{
  "arch": "conformer",
  "model": "sound classifier",
  "dataset": "drum patterns on synthesised drum kits",
  "train_examples": 26041,
  "n_mels": 80,
  "hop_length": 160,
  "input": "log_mel",
  "spec_augment": false,
  "win_length": 512,
  "targets": ["pattern", "tempo"],
  "num_classes": [12, 10],
  "norm": "layernorm",
  "activation": "swiglu",
  "mlp_ratio": 4,
  "head_dim": 64,
  "fused_qkv": false,
  "qk_norm": false,
  "inner_norm": false,
  "subsampling": 4,
  "layers": 16,
  "width": 160,
  "positions": "sincos",
  "kernel_size": 9,
  "label_smoothing": 0.05,
  "loss": "cross_entropy",
  "init": "xavier_uniform",
  "residual_init": "none",
  "optimizer": "muon",
  "muon_scale": "match_rms_adamw",
  "lr": 0.0023,
  "momentum": 0.95,
  "nesterov": true,
  "orthogonalizer": "newton_schulz_5",
  "adamw_lr_other_params": 0.0016,
  "grad_clip": 3.0,
  "steps": 7000,
  "batch_size": 192,
  "epochs": 51.6,
  "lr_schedule": "cosine_restarts",
  "final_lr_fraction": 0,
  "warmup_steps": 1400,
  "weight_decay": 0.1,
  "adamw_weight_decay_other_params": 0.01
}
Rows from block 10, named by matrix and row number. Rows with one number belong to one neuron. Each number is 128 + 24 x the weight over its row's rms, rounded and kept within 0 to 255. All counts start at 0. Numbers have three digits each. After the name is the row's rms in percent of the matrix's.
# gate: second MLP gate (model.blocks.10.mlp.gate.weight, 640x160), inputs 0-79
# fc1: second MLP up (model.blocks.10.mlp.fc1.weight, 640x160), inputs 0-79
# fc2: second MLP down (model.blocks.10.mlp.fc2.weight, 160x640, transposed), outputs 0-79
gate.92 108:137160160137116143118134107155135131143118115103160125112171156144170106083136134188134126140139153118154118132116139110094152108139144127090111155127161137087151138148136143117123104107132121146143147089106178147131096123129101134112089084
fc1.92 115:144120130101115085131151132090101128144152086153103128105135095171096096133089168085154149091111137179124141106098126122119136159132137122170110130113127160144099128095151100118134130158099165127138089157131074099101120133144119128110154176
fc2.92 121:140129117087143130134137111121120128148113136170082148127123122099145132119160129090137149096147146142115097130139119068136135137172115154182117154088119126132154134135135100123129156138115125118151078156133105187112122135164178144135172146
gate.93 095:090147130143124142085148130149143129105152182124169166167144103147152110152132131079129156112192137091100146085086107104131104159118152121143149149119138117126161120150129148104157111136158150122152127088068154164141118093138157153091093151
fc1.93 108:123110152125158121071143108188127121127110130129116144112131109115146106127106138121103170112142118105101119110116132114105133177146169070122129151105117139135137126144139149148159099125126108136174134111080132102159093077126133117140147171
fc2.93 120:140103130166126094124079142138120130117127143106117136105121121113143128175127120145095111146131071140149085112084143108129122157140143068130137144124128128174113144130124102137144101154165096126145115134107133112145082147122126093182127173
gate.94 080:106137108137105127141111173156111112126102132155087121146101148143125091107113153141142131181184097112134130143138127160142126134118137157128119119148119112133118089147113125128115121082126114105167127100207133109124165088115095098090131082
fc1.94 081:144125125136087122141165122154096109148139160107124132197176124122160166176152131095134121152091144138110166095099120087134144160157093073128081089133148145103104122102083129098150143114118102136118120135106135100114133153111119165127142162
fc2.94 074:165106159134100134135168143159089129146147135094112107154133159109147139102138138153139104104068124177148129149088134104132145172161093060117086127109122163115105120124123149062141112082136118100088144118160142125105145116100128172133153164
gate.95 112:139118127141093139133115165113117102146112118138129105130173150184153122100117123138131153117132165100147131161109126132139163156142161133115123106157141109079124088096101107167149135112170159115101118097141129130087136099116128171185154151
fc1.95 108:066162066091158109125134123138128124152119115094132103124151114118130106188114169120111127177105116122086151101139136148141154152158129156146127147153107142116132104131139166096074141064127161141138130104139096137093096133129135144107115133
fc2.95 112:089124092167154127131166129119140147192125109112108151136131144128145153109125092101132110138082145132101105104122134089139160110126087142137161100141105149128149128110128135123151156143141159105119092154108121066104159165129108132133159118
gate.96 105:136070138146148128120132154138151092119153130136108165110166096142116122126152114145129085126112138159114140108109145136080121139126126127134143106090161134115163120163134155127121169111148119125141119095122149172097123118146094092105161126
fc1.96 093:152142152131162127132163134182108114135135107139156158126139104141131155099130166130130128125098141146115146109136115113119144114123120099133086109162094154129110137154146134150130081119137134160108143176096124127139097119155116125134155141
fc2.96 100:134162113113081119095129124146131063112114087162152132166114126111127143168120148116118157103113135146130168118137097129107104125091096113137141154119156116133123110111159130135115108155120181132093133139112115109127123157176125098094140161
gate.97 108:186141106117123099086146181130126136105120123133124088109135131159101129177146132185096126094108114107126144131138149131111143113141110129111096168145156114116099154157175130131120152130151096120120134131113063171134101120198168138184180113
fc1.97 105:107110110127137116143117110131077128154119145179134104131137137140113069126133147119104148104125141133169150100141090130148125099177155102089147093104108116121154109111065102155133112074117146157128140130113153167117139131145078148168127151
fc2.97 092:164137153082155147165109127113127117131108123135121116122098135140057123130108114151112172169170158171109144139125133141144125115138167136141150142115108108173144141106090096178153113127162107169068117118134117144096106121097134166115144137
gate.98 107:136115084139189115115120168115137138124081108135110124124106143123134117158129138119161123140150173128173128132139142157120142101154139087093087104105119130118180116175150140135109102122151128124115139113132145127141106123107153129101119126
fc1.98 101:077143150114147137136098140094176187101083140148110157166115139108126156130112155158168138125070131130143144100104143106154145113122112122122138164125104159148126153097110120141145122131137148111123170154108121112135106131146104085096117105
fc2.98 099:104154099139132155103126098130106138100144109128135097091137147155137125148085130133124099127084125113214094177144145124128124102115128146095125125132120075166145128163139093141152127130122142110135159140112105116138145114087114131087123130
gate.99 096:122103120095149146075100140128104123123132187091128138143115108111161115099116167159117129164165137124104171165157112143142121127165149121121147121094148083119121089166093157127146140134121128113142074092077119148118147132151139112148114128
fc1.99 097:119104102124140121116109137113152115149140130161109144146128120131168065180148102173131133164159185098127102137152141074116069196115144108118150057157104149163132110134138114126147142144105119128136143167159123122143156137124129133175118142
fc2.99 097:176141123139138149140140116172082116172094141098124095113122121147152094109151109166132121181159124133129141111158149111129111124111095082100115090141137157149092101139119107156139143164122137100155123126144122158097079108140132092140097138
gate.100 069:152185154122101095161136132108158151142123198103149087157128144116123131100186118164154136137182138141108131127101142121135123125116124087109098142104139130111153128070183120148095135111144119138116095130131138102086155098136133146109105139
fc1.100 079:106135097119093126079103071137158149146106157097163122103108153145127178136095096151137109115101137098155155086140078116140123123138149138139107126114128125102128097156113108148129127126118137129112133124133124142143157163119113163109112163
fc2.100 071:123186136140086111087107123130141128155148128094140135127117125149109122155124103118125114130124177112144153034161162092136157150157170126098123144131128165113113102163108172117116153129140136137108109111151090117098149134080116133104113180
gate.101 073:113125160111126188101105115143104165108144124171101128141163159111123161112128093104157127100103121128137131145148153144139158126127103128125100060112142111152104078132110114116144123125141142137169155139130146148109116165146102128132134065
fc1.101 076:132098136139129131105159138121182064113157122124138111143139138161094133145108126144126149111156133141135128127134118095126157129139125149128123125107148132106141125138140094109149138156109122108134140130117093125124161150114121100133171134
fc2.101 076:115138067134172139078132132117138115126143133121107158127136113195114083092162111105128152130141145136124069142142103128129145123178159142136094154137165145142106127153143067126118088126117154086139137176144085116108143139115138122147131162